From a checkpoint of a small CTC image transcriber: 1.56M parameters, 64-pixel images.
Rows from block 3, named by matrix and row number. Each number is 50 + 10 x the weight over its row's rms, rounded and kept within 0 to 99. All counts start at 0. After the name is the row's rms in percent of the matrix's.
# convs0: expand 5x5 conv, stride 2 (model.blocks.3.convs.0.weight, 144x24x5x5), inputs 6-11, a 5x5 kernel for each
convs0.84 098:69 72 48 45 67 57 64 59 54 52 60 57 61 71 64 58 40 49 48 38 39 40 41 50 46 55 61 55 65 40 61 58 42 57 48 41 58 51 54 55 55 54 47 51 48 52 55 46 38 43 62 41 39 45 37 74 53 53 58 51 67 43 56 55 52 65 38 50 47 43 57 45 49 53 27 69 54 48 54 51 90 67 62 51 63 79 68 41 38 53 75 57 48 33 51 68 68 50 42 55 53 50 50 63 58 42 41 43 52 47 42 31 41 42 43 39 35 42 56 43 38 51 56 65 42 51 47 60 55 60 42 30 46 47 58 50 64 61 48 53 49 62 51 42 49 29 38 44 40 50
convs0.85 101:33 36 44 61 57 40 33 58 58 49 42 46 55 66 46 51 57 59 56 51 67 55 43 66 57 34 54 49 59 73 30 46 49 47 59 26 39 49 57 51 50 54 48 44 51 64 54 45 36 32 59 58 61 54 65 45 43 55 49 50 56 46 50 42 42 56 41 45 36 54 72 54 45 35 56 54 74 65 64 70 50 60 45 48 49 45 47 49 43 32 48 39 40 36 41 57 47 42 62 68 50 48 41 43 42 46 45 44 53 49 52 48 44 60 62 53 50 52 63 67 60 53 49 63 65 43 49 50 70 71 53 45 51 53 57 48 47 55 52 46 35 36 38 47 38 33 32 45 45 40
convs0.86 096:48 64 53 50 57 48 41 38 46 53 55 49 46 46 56 51 54 52 60 57 49 52 55 70 58 62 57 49 45 37 60 52 34 38 35 60 49 49 50 73 44 43 55 43 77 53 50 48 52 60 61 55 45 49 42 68 59 41 47 40 57 61 56 51 41 53 53 48 54 52 44 56 48 46 53 33 39 36 49 40 43 55 58 59 55 54 50 53 69 67 53 54 45 46 67 56 41 39 46 42 44 36 48 36 42 40 39 49 19 31 41 39 54 42 33 38 39 46 34 36 58 40 54 54 45 50 49 39 49 58 57 58 59 41 43 45 47 53 67 50 39 24 41 55 27 40 26 28 38 36
convs0.87 099:60 42 34 53 51 68 45 41 40 57 71 65 44 40 68 58 49 47 47 56 52 50 49 52 58 24 42 52 56 44 40 54 53 43 47 52 57 45 34 42 50 42 47 46 47 42 47 50 57 50 59 51 44 68 61 67 52 48 46 51 57 62 54 47 51 65 54 70 70 58 58 50 64 52 30 50 64 54 39 31 57 67 51 45 47 57 61 54 47 42 50 61 54 54 47 68 55 61 57 40 41 56 72 57 53 46 56 57 43 45 32 49 45 40 40 42 38 43 44 53 62 30 35 43 58 62 53 61 63 61 39 37 45 56 47 39 47 44 43 46 51 60 73 50 37 74 76 58 57 43
convs0.88 100:53 52 55 41 40 55 66 54 47 49 58 59 49 46 55 39 33 48 48 48 49 24 23 43 49 62 64 56 58 50 47 43 50 55 59 43 40 42 49 51 34 35 35 45 46 49 41 36 39 38 68 63 59 56 50 56 40 62 59 49 48 55 59 58 59 41 57 66 59 46 65 52 51 59 53 53 50 49 43 64 49 45 60 45 55 62 55 53 43 33 52 70 61 50 53 40 56 67 62 52 45 65 49 45 41 42 53 54 41 58 49 57 52 51 63 45 58 47 48 58 55 60 47 36 43 46 58 69 58 52 47 50 56 58 45 37 48 57 56 47 45 52 43 48 46 55 64 51 58 62
convs0.89 099:48 56 58 62 44 42 46 44 66 54 36 40 40 67 67 42 39 59 65 69 45 32 50 54 67 45 43 58 42 27 56 59 48 32 29 60 53 43 41 45 40 50 55 47 60 40 48 58 50 62 56 60 67 64 48 51 54 41 62 56 53 41 44 46 49 54 40 42 54 36 42 34 47 50 48 48 71 49 38 40 48 58 43 48 48 49 61 64 52 55 49 53 53 53 63 42 33 38 53 68 43 21 20 31 43 55 44 39 53 77 56 48 37 55 61 35 34 52 63 55 39 47 55 73 57 44 67 43 47 45 40 57 56 47 41 51 43 43 38 36 60 60 43 38 24 54 48 56 57 54
convs0.90 103:42 59 47 66 69 34 39 41 46 45 50 57 33 59 51 69 63 59 60 55 80 67 61 57 51 47 56 58 50 40 55 57 50 34 24 60 61 54 57 43 43 66 57 58 52 29 49 53 54 61 50 37 53 65 57 47 36 51 59 53 59 42 59 60 48 53 52 62 60 51 23 37 44 55 44 45 32 45 54 65 47 46 59 61 52 50 53 51 44 45 41 46 45 43 43 61 62 49 63 44 60 48 39 36 38 52 47 47 43 44 38 40 41 57 50 31 32 55 59 65 30 40 49 58 72 50 45 44 37 35 66 53 57 57 54 74 49 52 48 72 78 45 36 51 68 68 41 46 52 50
convs0.91 100:42 47 35 46 58 46 50 46 49 50 59 57 57 63 34 49 59 63 48 40 53 61 55 51 51 51 42 39 48 28 65 53 48 54 46 64 51 53 53 58 56 42 48 36 50 52 45 48 38 63 37 49 62 53 52 44 78 63 54 49 54 65 52 52 63 64 65 60 55 61 48 69 63 74 65 59 47 49 56 61 51 62 57 58 48 52 67 52 49 50 64 54 44 49 39 43 58 50 51 51 56 48 41 33 44 43 39 39 34 45 66 49 40 40 59 69 54 40 49 71 70 54 59 58 57 40 48 35 38 62 41 65 53 61 55 43 65 53 60 48 52 62 48 61 60 47 57 46 54 53
convs0.92 100:53 48 37 30 36 61 58 43 34 38 57 49 64 49 35 50 41 47 46 50 57 52 41 45 47 54 60 53 47 48 49 50 55 56 36 40 61 43 48 35 50 63 46 52 41 50 59 39 44 47 57 36 44 46 77 54 49 42 38 54 46 49 42 45 58 36 43 38 44 51 42 57 54 56 48 36 50 53 37 53 43 42 36 44 65 40 31 35 48 61 66 48 51 54 56 64 49 57 61 69 32 49 47 66 68 37 60 66 58 66 40 53 70 50 52 52 54 53 52 43 43 43 41 31 29 60 54 65 71 63 63 33 47 59 68 43 23 35 57 65 48 46 45 56 66 47 46 54 72 60
convs0.93 097:55 43 38 46 54 62 53 42 50 64 63 60 58 48 52 62 54 40 49 45 42 45 45 33 41 50 39 45 63 32 60 49 57 53 52 65 51 51 44 49 44 51 64 49 45 35 44 50 35 17 65 49 47 61 52 58 53 58 62 68 43 47 49 52 44 31 45 56 46 40 41 52 53 44 49 48 42 54 59 65 55 76 48 54 59 69 67 56 42 40 61 45 50 36 46 67 51 51 49 50 48 47 56 57 44 38 35 54 49 51 24 28 35 53 65 26 40 61 65 60 24 32 57 63 55 37 39 56 53 55 44 48 52 55 50 52 51 55 66 66 37 56 55 66 56 48 43 55 53 45
convs0.94 100:44 37 41 53 61 65 54 60 64 46 62 45 46 55 45 35 48 34 27 45 32 44 36 42 53 52 52 48 45 40 55 42 45 37 33 50 51 54 40 43 49 56 60 59 46 39 45 52 58 56 59 63 50 48 47 61 51 56 45 35 62 48 54 61 36 59 37 47 60 49 48 50 54 67 63 69 45 30 44 54 64 43 49 56 47 69 60 39 36 40 59 40 43 46 28 48 50 56 39 29 39 38 40 60 56 40 45 42 48 52 30 42 48 45 40 43 57 57 56 53 47 43 64 64 35 51 49 45 51 46 46 54 59 41 52 61 58 51 57 64 68 54 60 67 70 63 57 53 57 77
convs0.95 106:35 38 51 61 51 50 38 49 62 56 64 59 55 48 53 59 55 39 39 46 57 47 34 33 43 30 43 48 47 68 39 34 47 56 64 53 54 50 52 55 63 49 38 42 55 62 47 51 42 45 50 57 55 56 42 45 52 56 51 47 47 47 44 52 66 49 48 49 52 58 37 41 44 48 48 54 48 37 49 56 53 64 53 62 71 58 62 57 55 57 60 58 66 64 50 32 47 55 52 42 39 49 60 71 55 29 44 50 70 60 11 38 45 49 48 17 37 35 43 46 31 35 44 37 39 46 30 31 45 58 46 56 55 49 54 40 52 61 41 53 59 42 56 52 44 80 75 58 43 41
convs0.96 100:43 40 39 42 63 47 42 41 43 55 59 63 55 43 51 73 77 52 37 47 58 45 37 38 30 61 45 44 45 50 58 51 33 47 63 49 52 47 50 61 46 42 54 63 59 44 44 48 55 60 60 55 47 47 52 59 61 60 59 49 58 71 53 59 55 56 57 50 49 57 56 46 46 49 51 66 70 67 59 60 45 43 59 62 52 52 49 55 60 59 66 59 47 62 70 62 57 40 41 51 43 53 35 33 55 56 55 52 50 47 24 37 39 52 63 21 29 33 51 60 32 44 41 47 59 84 65 58 58 48 69 62 68 58 47 46 44 48 49 41 53 58 53 58 48 51 51 54 64 59
convs0.97 105:40 40 38 53 61 34 29 47 51 62 33 52 51 58 57 34 39 47 61 66 47 38 31 30 54 33 32 30 52 62 52 65 64 56 68 58 68 58 58 73 57 52 51 54 59 62 43 45 43 34 55 30 31 37 42 54 48 32 46 49 49 56 50 59 45 36 42 56 56 53 38 41 50 55 51 32 48 46 44 52 38 60 54 44 47 39 45 53 53 53 41 53 52 65 55 60 51 51 37 58 57 44 34 33 46 62 55 38 39 40 57 54 47 59 49 55 64 62 59 53 21 51 70 48 38 67 43 54 46 40 70 50 60 62 60 53 38 58 57 58 42 38 49 45 44 30 34 55 60 49
convs0.98 100:67 63 68 60 71 54 36 35 43 50 34 28 42 40 45 26 16 34 54 33 44 35 38 47 41 52 61 64 56 43 48 66 70 52 48 53 58 50 50 56 38 48 52 65 52 28 31 38 50 35 47 34 41 49 52 45 55 64 52 40 45 43 49 52 40 43 55 40 53 61 52 47 49 63 53 56 62 58 38 44 66 64 46 46 43 64 61 59 56 55 51 63 56 51 48 70 64 57 52 46 46 34 41 58 49 47 57 51 58 47 63 68 49 53 58 68 69 42 40 49 46 48 27 46 66 45 43 45 39 52 60 50 63 53 43 64 61 50 53 56 67 60 64 61 69 57 41 44 51 61
convs0.99 097:32 44 52 54 22 51 46 57 58 28 45 47 44 53 43 39 48 41 57 64 54 61 33 40 62 38 49 47 47 59 48 42 46 49 47 52 46 57 54 65 53 51 57 71 83 77 61 60 56 57 38 53 50 52 53 44 47 50 53 37 33 57 60 50 37 38 49 74 66 51 45 38 60 59 57 49 40 51 44 38 59 53 49 55 51 46 62 57 64 52 46 42 48 51 46 57 54 60 51 41 75 60 43 43 45 63 63 54 55 52 57 44 40 49 58 53 48 34 43 46 31 55 41 47 49 20 24 52 69 56 48 50 58 58 60 63 55 62 44 44 49 71 53 56 55 49 52 50 39 30
convs0.100 102:20 28 57 53 50 25 14 45 54 48 47 24 42 48 64 53 47 46 47 59 53 53 40 40 56 54 59 59 55 52 56 58 51 43 44 55 54 53 53 60 49 44 45 47 45 57 45 45 47 45 20 35 55 62 74 56 28 57 72 71 61 26 49 77 64 55 50 64 64 54 61 52 68 50 47 54 50 49 57 53 64 57 43 55 54 69 51 54 63 48 54 43 51 55 52 76 48 49 49 46 34 45 49 42 47 38 53 51 53 50 48 70 60 61 53 37 57 48 51 54 45 49 49 55 57 64 37 30 53 67 50 45 39 42 59 48 47 50 49 48 56 41 49 61 54 71 61 60 66 61
convs0.101 098:36 53 41 55 67 37 45 40 54 59 38 56 52 49 56 36 57 54 44 65 56 59 49 57 63 70 49 42 48 41 62 58 56 68 62 45 57 51 63 48 33 59 57 60 56 54 61 60 62 64 63 54 59 73 56 58 62 54 57 50 55 46 47 45 55 57 45 39 50 44 53 41 39 47 52 63 67 59 70 50 52 55 65 60 46 55 55 58 57 45 47 42 39 34 41 56 25 38 41 61 62 37 41 51 57 64 35 36 53 56 50 50 53 54 36 55 56 55 60 40 44 50 57 64 42 41 53 64 77 61 43 48 50 69 71 43 30 43 48 56 27 28 44 34 36 46 44 38 44 38
convs0.102 097:59 46 48 35 29 53 51 52 47 34 49 68 60 55 41 68 60 64 72 58 70 44 41 52 45 50 48 36 45 49 32 47 55 50 56 38 54 65 52 39 34 52 61 48 41 54 59 67 67 30 60 62 51 41 34 62 66 54 50 47 41 53 51 59 63 40 60 59 71 59 62 52 54 60 61 68 70 63 40 36 58 57 51 45 47 76 63 55 54 70 53 59 55 61 58 66 64 40 41 45 53 50 43 41 67 50 45 59 56 63 60 49 45 60 49 54 39 41 46 57 39 33 33 41 53 49 62 64 60 49 61 66 53 59 53 59 64 47 66 62 49 62 65 57 62 53 61 58 50 45
convs0.103 101:67 64 36 47 59 63 59 45 52 60 59 42 58 51 48 37 21 46 52 55 29 36 49 45 40 46 37 45 63 60 37 29 33 39 29 41 63 41 48 51 45 46 51 53 58 50 55 52 53 51 48 51 51 51 54 46 39 37 36 58 54 49 50 58 53 70 56 45 65 68 60 51 50 45 62 31 36 49 39 27 41 41 51 37 40 47 42 50 77 54 62 51 52 50 64 71 63 52 39 54 28 25 54 54 49 34 39 56 46 40 66 59 55 53 30 78 68 61 47 51 64 63 54 68 53 51 66 61 70 53 57 52 59 71 51 34 30 45 63 55 45 43 51 52 58 52 59 61 56 58
convs0.104 102:53 48 38 67 38 73 55 34 48 38 58 63 48 58 37 31 52 44 63 46 58 60 53 59 66 47 62 64 48 36 38 63 68 63 49 58 73 49 49 50 53 54 43 31 45 64 56 50 48 75 61 53 54 67 66 52 45 50 47 47 59 53 46 58 54 52 54 69 64 36 49 55 54 54 43 53 45 41 47 53 47 54 70 62 48 44 38 59 61 45 40 36 52 45 46 69 65 55 55 53 41 68 53 40 39 37 52 51 28 34 55 55 40 37 59 63 50 41 50 59 54 47 50 59 70 22 41 59 61 44 46 44 45 57 61 56 50 52 50 47 44 55 50 60 45 45 61 56 68 64
convs0.105 102:44 48 50 63 77 50 57 52 42 51 63 60 41 64 52 48 42 52 59 52 29 46 56 65 54 49 37 58 54 66 45 39 56 63 53 45 29 53 60 46 53 35 44 46 47 48 44 43 45 40 37 51 59 70 63 44 50 58 71 60 50 61 50 59 56 60 53 43 59 35 70 55 47 43 37 42 57 60 63 38 58 59 62 52 29 66 55 48 54 49 62 49 42 45 59 48 53 37 46 52 41 41 34 49 52 43 48 44 41 56 39 52 53 56 61 51 57 52 51 51 65 62 67 51 42 42 43 55 57 63 43 41 58 56 66 45 35 46 59 60 48 49 57 51 54 54 58 56 51 50
convs0.106 097:34 26 32 37 39 56 58 61 53 45 42 66 76 71 58 37 41 67 71 56 37 23 46 49 50 62 54 46 52 37 49 55 51 48 55 46 57 57 52 58 33 43 55 51 59 27 34 60 52 33 66 53 43 41 46 73 84 45 46 48 56 52 36 52 56 42 50 52 53 57 47 54 54 58 46 33 51 68 50 47 55 61 60 40 52 47 47 42 45 44 48 37 36 47 42 58 60 58 48 38 67 54 34 34 46 57 66 45 36 47 71 57 43 44 62 64 54 42 56 67 61 61 50 51 56 57 56 51 62 50 46 52 55 58 54 51 60 35 58 58 46 70 59 56 39 37 61 64 58 34
convs0.107 102:48 68 63 52 47 54 48 46 43 57 38 40 34 47 78 40 41 36 56 69 50 53 40 41 64 50 60 52 47 56 55 50 48 50 50 53 39 50 45 56 39 41 48 55 46 61 45 40 39 40 76 63 54 52 56 87 71 52 44 41 58 61 55 53 38 54 48 44 73 60 50 36 33 46 61 71 57 22 43 58 72 60 39 44 55 55 48 58 62 57 54 55 74 73 57 50 57 51 57 63 64 43 42 43 41 60 43 50 52 48 60 54 61 69 58 55 44 56 64 69 51 43 47 56 68 44 50 57 57 57 34 48 55 54 50 39 38 43 53 44 32 36 32 42 46 29 49 51 54 47
convs0.108 099:45 59 46 44 41 41 50 49 50 49 26 39 49 64 49 39 45 50 43 50 47 55 45 44 51 49 51 48 43 41 46 54 55 32 44 45 53 51 47 51 52 66 51 41 33 62 59 42 39 44 46 45 41 50 63 63 51 59 53 54 73 46 57 63 50 63 51 43 58 61 67 61 37 26 56 35 41 54 66 56 37 43 44 49 55 41 52 46 51 51 57 54 45 50 58 46 62 50 54 63 55 43 39 39 54 51 43 38 45 60 45 43 45 49 64 58 39 45 42 52 66 47 41 35 42 59 56 59 60 58 59 61 65 66 63 55 58 55 45 55 46 53 59 61 47 29 55 46 71 55
convs0.109 101:35 37 55 62 54 53 56 46 55 55 62 58 45 42 58 56 50 48 57 39 46 45 37 47 22 63 61 49 42 50 64 47 44 38 37 36 37 47 49 46 38 42 56 46 60 52 50 57 44 52 65 62 67 68 47 71 54 46 52 46 59 55 44 39 42 56 58 50 49 52 55 57 61 49 44 50 54 48 43 54 82 63 54 69 50 85 66 53 48 44 67 57 43 49 54 58 41 43 49 48 58 43 40 48 56 40 45 40 49 40 28 32 40 49 48 26 24 39 50 54 42 49 49 55 54 50 60 68 50 40 55 60 56 53 53 57 51 39 57 61 70 53 49 60 53 73 48 44 60 50
convs0.110 103:67 60 38 45 63 60 42 39 43 44 56 52 56 45 43 45 65 56 36 55 35 42 53 49 40 61 69 61 59 46 63 60 53 33 32 52 56 45 27 29 57 58 44 38 46 41 39 42 51 60 78 70 51 51 71 45 58 55 51 55 58 60 59 43 50 54 52 39 42 47 54 47 49 53 50 70 58 46 37 62 59 46 42 31 34 62 41 47 49 35 58 33 38 55 45 56 36 39 51 52 67 66 62 45 44 70 70 54 46 46 45 55 56 46 50 66 67 60 46 41 64 61 41 35 33 34 51 48 55 48 28 47 47 58 49 45 55 55 64 56 65 58 56 66 63 56 65 53 56 44
convs0.111 097:51 59 57 34 47 71 61 40 40 59 48 53 45 40 49 53 49 38 44 57 65 36 45 45 55 50 52 47 50 46 57 48 47 56 47 40 45 48 65 48 35 29 41 55 46 36 36 38 51 50 57 60 52 48 45 71 63 40 69 48 58 66 43 61 51 39 54 54 52 45 48 46 43 52 53 45 46 46 66 57 41 53 58 69 71 41 50 56 61 63 49 44 45 45 57 35 31 41 46 62 46 48 57 46 46 59 68 53 58 55 68 62 57 63 63 68 53 49 55 63 52 25 38 39 47 46 42 52 65 56 53 54 62 67 59 51 44 49 55 59 44 50 30 51 62 51 58 42 50 40
convs0.112 097:40 44 45 45 57 44 44 57 52 53 39 43 44 46 52 32 40 36 42 71 46 39 42 51 48 49 55 72 72 58 51 56 66 64 60 60 62 58 58 56 65 66 38 44 51 51 52 38 34 52 40 58 55 57 57 50 44 58 53 58 43 47 56 57 61 53 49 38 54 49 64 63 57 56 50 75 72 41 50 68 61 51 49 46 38 55 54 50 38 31 56 50 58 52 51 65 49 56 53 61 20 44 49 52 43 21 42 68 59 52 38 44 51 59 48 67 53 52 46 49 59 63 42 41 47 69 42 34 52 47 65 61 48 53 52 60 43 52 48 47 53 52 52 55 51 44 47 62 63 51
convs0.113 102:66 49 51 53 33 61 53 54 52 39 44 51 51 58 44 52 52 70 60 57 51 62 57 63 55 52 43 44 39 53 48 44 39 48 47 56 45 42 52 65 55 44 38 54 70 45 36 52 53 66 69 50 49 69 51 67 52 56 62 51 42 51 57 57 52 39 50 47 39 48 35 43 41 42 38 52 40 53 34 36 38 32 28 39 50 46 29 34 44 52 47 40 33 54 43 64 47 45 48 49 60 62 54 63 56 58 51 63 57 40 63 52 48 64 55 60 61 42 53 40 42 59 45 42 31 50 56 66 54 57 61 63 49 57 57 66 52 58 37 54 53 51 61 51 39 36 43 62 61 63
convs0.114 102:57 58 50 56 47 65 39 33 47 63 67 58 31 40 64 61 49 47 52 59 48 45 45 49 52 49 48 45 46 30 56 56 46 48 41 47 46 53 53 49 54 45 47 50 55 42 48 51 54 48 41 64 75 61 36 42 52 67 63 40 54 47 51 53 48 56 54 59 62 53 54 55 56 60 60 66 65 69 55 52 50 64 68 62 47 44 40 56 61 45 49 39 36 62 69 49 40 48 48 54 29 38 61 57 44 38 40 56 50 59 41 31 36 46 55 57 44 44 45 59 51 48 44 40 50 47 53 54 63 60 51 61 60 56 41 42 54 60 56 44 41 49 55 68 54 43 60 61 56 59
convs0.115 104:71 44 55 49 57 58 34 27 37 50 34 30 36 38 55 14 23 48 46 58 28 37 54 50 55 64 56 57 56 57 69 56 51 53 59 61 37 43 42 55 66 45 39 42 57 62 40 35 52 56 49 31 43 68 59 46 48 63 57 49 30 44 55 49 37 34 40 59 63 55 52 48 53 68 63 39 50 40 55 61 45 41 41 51 45 42 51 50 34 33 54 49 54 48 33 71 60 64 65 50 30 52 47 34 46 39 66 63 45 50 44 50 51 62 53 41 49 48 57 60 30 41 47 56 44 65 71 59 53 51 37 42 60 49 60 41 42 58 49 52 52 52 50 56 50 48 50 52 55 46
convs0.116 098:62 61 63 46 48 63 46 40 54 52 60 49 52 67 44 56 45 47 61 60 47 40 43 48 71 58 39 36 35 67 61 69 60 57 59 66 67 53 42 54 56 64 45 33 52 38 39 45 39 40 67 58 60 50 46 64 65 50 51 48 54 56 65 60 61 53 51 48 47 71 45 52 34 32 50 50 63 64 52 48 70 61 39 41 59 58 63 47 41 55 68 69 51 42 47 67 64 50 44 28 41 44 41 46 54 34 48 45 46 47 44 34 42 45 50 30 38 47 47 55 27 50 55 54 65 36 41 46 54 50 52 54 58 68 69 59 44 48 67 78 66 59 53 59 64 64 49 46 43 50
convs0.117 098:41 16 53 58 57 41 30 42 58 57 40 31 37 39 45 61 30 43 43 54 75 67 63 52 67 54 52 45 35 33 41 53 42 54 52 51 55 37 38 34 67 52 46 29 47 48 36 30 33 52 44 49 52 54 55 31 46 58 54 65 63 58 48 43 55 52 51 53 44 54 62 58 53 56 58 70 66 45 57 67 82 61 40 51 52 66 50 57 64 59 58 40 42 56 52 79 63 49 51 57 58 66 53 42 45 51 64 52 49 47 47 50 46 44 65 60 59 54 41 62 50 56 48 41 56 48 52 55 62 51 67 46 57 46 46 63 42 42 36 34 57 42 39 44 46 57 48 43 57 46
convs0.118 100:67 55 33 37 49 53 59 39 43 64 37 55 67 43 64 38 39 54 52 54 46 53 48 36 64 48 42 45 48 37 66 44 39 36 42 70 60 40 39 56 53 56 49 45 56 53 66 66 64 56 50 45 50 51 57 63 42 36 47 50 63 51 55 62 58 49 51 52 49 55 43 38 36 41 53 63 56 60 59 59 47 43 44 49 55 34 41 41 51 55 35 43 35 47 49 51 53 51 67 45 54 56 43 45 49 51 54 55 41 38 55 46 59 39 33 34 36 49 29 18 42 36 38 25 25 68 67 54 37 39 47 49 49 32 39 48 47 48 48 45 45 44 45 43 46 46 51 55 41 44
convs0.119 102:42 52 28 28 63 46 54 53 57 64 55 47 67 54 63 63 57 40 33 54 58 51 51 51 42 58 45 53 49 43 52 62 68 57 46 56 59 57 54 47 56 52 46 45 47 55 47 45 37 42 50 54 56 42 47 50 55 56 40 45 54 49 64 53 40 73 52 64 53 47 65 59 62 60 58 36 57 63 50 59 57 61 41 42 53 68 51 40 40 49 39 41 32 42 48 47 51 42 48 58 47 42 41 54 55 41 37 46 44 47 37 54 56 55 45 39 39 52 47 52 48 52 45 38 52 71 69 55 43 45 52 66 66 57 43 46 62 61 64 54 72 77 61 54 49 59 76 63 48 41
convs0.120 103:68 58 54 58 61 57 62 54 58 64 58 64 50 53 51 66 60 52 49 44 62 52 46 45 39 52 46 47 62 65 28 39 46 44 55 36 53 56 55 49 40 47 52 50 48 42 54 46 51 54 49 35 40 47 51 54 46 53 48 45 53 48 65 46 49 49 39 54 52 49 61 63 72 72 54 56 49 54 48 47 64 58 55 42 45 63 55 64 35 41 51 56 48 38 47 49 41 61 61 50 38 36 46 54 57 37 33 53 55 57 41 46 51 50 42 37 55 53 39 37 61 50 48 34 40 63 48 48 47 41 47 47 49 57 51 35 55 58 53 57 29 49 67 58 58 24 52 57 61 60
convs0.121 101:59 51 59 69 76 35 32 55 62 56 49 18 55 62 55 45 40 43 55 49 54 52 35 26 47 62 47 41 48 50 52 40 50 38 48 31 35 53 50 50 37 40 64 57 49 57 64 47 48 43 52 58 46 40 24 56 71 49 46 40 40 52 51 51 42 47 41 55 77 56 50 51 51 58 49 54 62 59 44 29 59 72 44 46 45 64 52 62 51 48 25 26 62 62 41 33 48 81 75 40 58 52 49 47 42 41 36 49 54 38 48 60 68 61 51 57 70 69 56 41 55 67 61 62 54 31 57 61 49 35 46 46 53 57 53 57 49 52 51 40 60 51 67 52 48 45 43 31 60 60
convs0.122 103:39 44 41 49 52 53 50 46 54 43 54 60 70 57 60 57 63 60 61 61 48 61 63 50 63 50 60 43 50 64 47 64 57 65 63 31 61 73 57 61 44 49 64 52 56 39 43 44 50 50 45 56 68 54 61 38 49 48 60 63 44 58 46 47 48 50 45 40 55 51 65 44 30 66 59 65 51 37 53 49 62 49 35 61 59 60 28 38 43 55 48 33 40 42 53 53 43 45 40 46 44 43 45 55 59 33 38 39 45 62 40 50 33 42 54 47 62 35 36 62 72 72 44 42 60 62 49 53 45 56 61 47 48 57 56 59 50 39 46 47 56 62 55 47 33 48 58 51 41 38
convs0.123 100:31 26 46 52 72 49 45 40 42 55 53 56 59 51 52 63 69 74 61 72 53 49 61 64 71 37 55 56 46 44 24 29 52 48 49 37 29 48 45 39 41 54 50 58 43 39 53 52 62 43 21 26 42 68 68 47 42 46 52 58 55 43 44 45 57 37 42 46 44 52 39 49 50 38 34 53 29 38 70 75 59 52 48 67 64 67 48 37 44 64 60 59 41 44 57 52 62 57 60 62 65 41 47 54 54 62 35 42 53 68 52 50 47 45 62 69 49 39 54 64 70 49 42 53 72 86 88 59 45 41 69 60 56 41 42 50 57 58 48 41 34 55 55 43 49 29 40 55 52 60
convs0.124 095:65 36 25 34 38 51 30 24 41 49 51 44 32 49 58 46 45 47 58 64 49 32 39 41 47 43 46 36 42 34 41 44 40 37 32 50 44 40 37 24 44 40 35 29 50 46 47 56 49 61 52 46 55 62 58 32 47 55 62 63 36 37 57 51 45 53 41 50 47 57 50 54 61 36 39 39 60 56 47 52 51 56 57 43 41 67 53 47 38 55 58 39 50 52 41 64 54 63 49 57 45 57 53 53 57 37 55 54 66 77 43 46 37 47 63 42 45 35 56 44 34 35 30 37 31 48 45 41 40 58 41 41 42 47 51 33 51 49 47 55 46 49 43 38 42 58 60 55 45 61
convs0.125 103:59 69 72 47 45 50 60 62 50 41 47 48 51 58 44 49 44 55 60 44 77 48 43 35 42 43 52 60 65 64 44 52 54 56 58 46 46 54 57 49 57 62 57 48 46 68 66 49 49 54 56 47 43 43 53 46 48 47 43 60 33 31 47 60 68 38 44 57 47 64 52 54 52 52 75 40 67 41 19 35 43 53 45 27 49 58 60 61 52 59 51 57 58 43 51 72 79 75 49 55 36 42 57 71 62 36 33 47 56 54 28 35 54 52 45 49 48 61 51 53 46 51 48 39 55 57 42 46 52 57 56 40 50 55 54 62 41 39 46 50 53 46 39 49 50 61 61 58 64 51
convs0.126 100:57 58 42 64 67 33 40 63 63 68 38 47 76 52 55 35 46 64 35 31 47 55 66 35 32 33 52 50 57 41 41 47 43 39 27 58 57 50 43 55 61 54 47 54 51 60 51 48 45 46 57 47 41 45 50 47 48 33 47 46 45 44 49 53 55 53 53 51 51 47 44 44 50 47 54 69 66 53 43 46 75 69 51 48 48 72 60 72 68 47 65 42 46 46 35 65 51 39 43 52 36 61 58 56 67 34 51 43 40 43 32 42 40 63 69 33 32 28 58 72 38 26 34 46 62 64 51 47 60 46 51 56 53 52 48 47 38 42 52 55 57 36 38 33 44 57 40 50 35 53
convs0.127 096:46 43 42 61 72 63 55 53 39 47 61 48 51 45 48 66 51 38 38 51 60 51 49 49 46 43 36 37 49 51 56 47 42 45 54 57 62 56 46 50 47 55 53 54 39 42 72 57 43 38 49 59 48 58 63 64 62 55 51 56 65 68 68 54 55 68 58 55 61 53 66 55 65 65 38 62 62 53 54 35 56 56 43 37 35 62 44 51 36 45 67 56 53 46 55 72 55 65 53 58 61 45 43 42 46 68 59 39 45 48 63 59 49 52 42 41 57 54 53 36 53 63 62 51 33 54 44 35 39 49 44 53 43 48 55 49 39 47 50 67 47 48 48 45 57 53 48 63 46 44
convs0.128 105:40 46 48 59 67 40 48 55 54 60 34 47 50 48 59 21 42 60 47 63 55 66 65 51 59 55 55 53 51 55 57 49 42 53 57 71 55 56 53 46 53 48 46 54 55 37 42 44 47 37 48 63 63 59 49 36 45 55 58 56 39 43 64 56 64 47 54 56 55 54 64 61 63 52 33 93 63 45 35 55 64 31 34 23 45 50 45 47 43 58 42 41 54 83 63 60 35 38 42 37 30 39 62 55 58 36 39 58 57 49 49 45 46 48 49 57 45 44 48 64 52 67 53 65 75 51 48 58 53 53 46 43 54 54 52 50 53 49 47 36 70 57 40 37 47 54 51 42 44 36
convs0.129 095:39 50 41 43 67 72 58 43 48 51 55 56 62 56 57 52 71 57 54 63 44 61 56 39 50 38 46 62 50 58 47 33 40 44 46 42 32 48 46 41 46 54 53 53 55 43 53 48 61 60 56 70 55 56 79 61 62 57 54 70 65 67 59 53 67 59 59 45 35 50 54 56 47 42 44 39 46 34 59 56 47 38 34 43 54 45 43 52 41 47 58 54 56 48 50 59 54 44 47 46 53 49 61 43 65 46 48 56 47 66 42 48 46 52 64 43 35 42 38 64 38 42 40 47 46 48 59 69 61 65 28 44 41 52 52 41 44 46 45 40 50 39 48 50 51 52 38 52 67 51
convs0.130 103:63 49 55 55 54 55 45 45 54 56 40 53 50 46 62 39 47 51 46 64 46 55 63 72 61 51 49 46 47 49 55 57 35 28 45 41 56 50 47 42 38 44 48 38 32 44 43 47 40 33 46 70 70 57 55 63 68 54 57 59 55 55 64 67 54 48 50 59 46 51 41 37 44 38 50 60 58 59 57 54 57 66 55 51 41 48 57 47 56 47 45 43 45 59 58 68 51 64 67 63 40 40 37 25 30 53 60 57 44 37 53 70 57 57 62 48 63 58 63 75 39 59 56 70 77 50 55 61 66 61 45 44 65 66 61 44 54 52 51 54 48 43 52 52 41 47 40 39 44 32